python train.py --encoder_activation="silu" --text_encoder_norm_position="pre" --text_encoder_mlp_ratio=2 --text_encoder_qk_norm=false --text_encoder_inner_norm=false --lr=0.0011 --final_lr_fraction=0.01 --weight_decay=0.07
Rows from block 5 of the image encoder of a small contrastive image-text model, named by matrix and row number. Each number is 200 + 30 x the weight over its row's rms, rounded and kept within 0 to 999. All counts start at 0. After the name is the row's rms in percent of the matrix's.
After each channel's rows are labels from the 100 images, of 14848, where the channel reaches its highest value: "strongest on" is what is common among them. Only what is clearly more common there than usual is listed. The data: simulated stained blood smears.
# pw: pointwise conv (encoder.blocks.5.pw.weight, 192x192x1x1), inputs 0-95

pw.72,096,183,233,186,208,237,134,206,228,159,248,180,195,194,162,174,223,193,224,211,158,209,207,161,227,154,178,227,174,166,187,200,134,250,190,178,188,192,199,217,191,209,155,134,172,189,185,207,190,180,214,161,195,205,203,162,224,185,200,135,167,264,176,268,159,153,172,223,187,234,202,175,234,193,152,234,178,266,205,196,221,194,177,197,213,186,228,208,222,162,184,183,174,177,224,212,133
strongest on: discs

pw.127,106,232,163,243,211,153,163,221,139,199,186,143,206,187,119,173,160,221,212,175,181,159,162,232,127,126,199,207,269,224,184,90,228,225,212,171,204,207,156,183,188,249,183,197,181,160,170,196,210,217,215,250,173,195,209,217,176,188,183,195,156,216,244,182,230,193,208,193,211,177,226,198,162,196,196,176,130,199,186,184,172,189,237,252,190,205,212,146,209,199,198,187,175,216,166,159,200
strongest on: two lobes with orange grains

pw.132,096,205,272,257,264,186,143,220,142,204,170,218,192,191,203,208,279,212,220,204,226,211,248,198,173,160,227,188,259,235,210,175,242,189,182,178,197,208,179,192,209,264,167,148,168,241,187,223,170,241,187,215,183,218,209,194,176,252,196,179,172,199,172,223,222,203,221,232,187,187,221,210,242,253,208,204,214,220,203,146,195,252,185,242,207,183,202,233,254,206,241,242,149,207,212,235,212
strongest on: two lobes with orange grains; band-shaped nucleus

pw.126,105,197,200,214,206,152,207,209,172,112,243,175,167,207,241,175,182,212,211,190,208,202,158,137,181,127,178,182,199,175,178,183,203,301,176,168,179,179,213,234,178,161,164,192,210,205,202,246,223,119,196,214,243,191,243,183,237,179,210,204,184,244,205,195,214,167,193,215,162,200,184,144,176,190,156,261,203,228,192,178,219,204,220,230,189,158,176,216,209,182,188,194,170,154,235,233,230
strongest on: discs

pw.10,104,201,169,197,179,232,214,180,212,166,185,185,219,202,239,249,198,213,224,168,197,212,190,202,157,197,177,153,210,144,241,196,216,146,183,204,173,199,167,154,225,155,163,219,178,241,141,151,211,144,206,199,206,142,206,175,209,200,182,254,271,164,201,181,178,219,209,204,189,222,166,221,166,211,242,171,221,198,219,213,270,149,196,161,231,186,191,181,162,172,203,218,202,177,176,193,167
strongest on: round nucleus

pw.1,101,209,203,202,183,210,185,157,209,154,210,248,197,243,192,221,195,125,166,265,239,241,201,179,215,211,227,217,203,161,193,233,177,219,218,196,214,233,157,202,222,164,197,234,187,196,218,234,173,190,240,201,217,189,169,182,167,165,138,247,234,176,189,231,173,223,168,177,215,160,210,167,182,242,201,226,183,203,170,222,207,220,190,213,221,216,240,258,156,212,193,277,201,169,198,137,243
strongest on: small spheres

pw.21,097,210,232,203,238,198,212,190,173,192,203,190,267,231,202,254,197,201,177,265,207,211,226,176,215,178,207,209,245,217,198,272,231,131,204,127,244,178,237,164,235,210,196,214,194,195,163,183,176,193,227,218,200,201,179,206,186,187,242,216,233,209,246,202,189,194,212,177,179,215,119,202,208,236,237,231,213,146,250,192,184,203,224,190,186,193,212,214,215,215,214,165,170,212,187,184,223
strongest on: round nucleus; band-shaped nucleus

pw.19,100,182,198,221,175,163,178,241,252,170,179,192,175,180,196,238,223,212,215,214,196,126,163,161,170,138,200,163,190,211,225,223,195,178,171,188,208,178,255,231,231,186,134,207,195,237,155,137,224,179,204,200,183,204,233,222,221,133,263,236,242,181,153,220,181,192,238,136,195,230,214,239,232,191,213,230,181,194,234,211,217,176,190,219,217,183,174,218,186,174,209,187,142,181,212,216,221
strongest on: round nucleus

pw.45,099,223,263,158,219,188,194,168,241,214,175,172,243,234,260,267,227,206,182,197,223,228,179,169,192,189,181,236,268,184,180,223,241,240,211,216,171,174,217,163,207,163,215,199,235,242,214,220,255,179,155,252,191,201,225,186,168,190,127,246,249,232,250,200,211,209,187,216,199,189,200,230,184,208,233,194,186,172,214,142,213,188,210,204,180,197,193,217,179,253,178,181,214,224,173,190,218
strongest on: round nucleus; band-shaped nucleus

pw.67,103,239,228,161,125,215,225,182,198,177,193,236,213,209,190,214,198,176,201,210,201,278,212,180,199,187,192,250,228,204,204,219,204,194,201,212,207,211,184,197,220,155,164,249,169,106,182,139,200,193,174,185,213,147,148,157,212,204,213,191,214,139,149,220,140,185,176,190,238,184,176,208,170,246,136,175,209,205,178,211,209,250,222,191,214,191,231,209,194,178,177,222,193,188,217,192,185
strongest on: small spheres; round nucleus

pw.27,103,195,222,204,221,223,118,195,119,180,220,166,193,199,135,247,250,175,221,228,200,266,217,144,214,223,181,232,203,216,207,242,220,200,186,215,214,210,243,210,197,202,168,160,206,211,243,187,163,203,169,210,154,176,178,192,152,232,186,144,177,238,184,163,195,201,182,203,199,210,215,198,230,242,169,159,179,188,193,206,186,221,158,192,242,216,198,167,183,175,208,220,174,204,162,244,183
strongest on: discs

pw.7,097,179,170,205,240,229,111,171,178,233,227,183,199,146,212,172,212,206,211,228,169,219,168,247,163,206,177,182,234,157,222,135,223,192,202,216,182,150,205,160,203,219,158,203,237,185,246,227,185,249,237,184,224,171,229,151,202,208,153,174,186,167,238,202,161,191,244,191,198,139,181,233,169,161,232,215,219,216,241,193,207,231,168,193,182,163,271,172,250,234,173,225,197,178,181,177,198
strongest on: two lobes with orange grains; teardrops

pw.187,096,228,180,215,196,195,160,179,182,130,228,206,209,187,195,187,214,169,231,205,180,222,189,163,203,122,151,199,213,209,187,193,175,261,199,162,142,185,210,205,181,214,138,218,182,201,188,222,143,169,215,202,210,201,175,151,202,180,201,138,199,259,223,186,209,164,185,206,159,188,230,154,230,163,157,218,160,258,210,206,191,250,246,193,236,181,231,201,204,155,232,228,188,210,166,224,150
strongest on: discs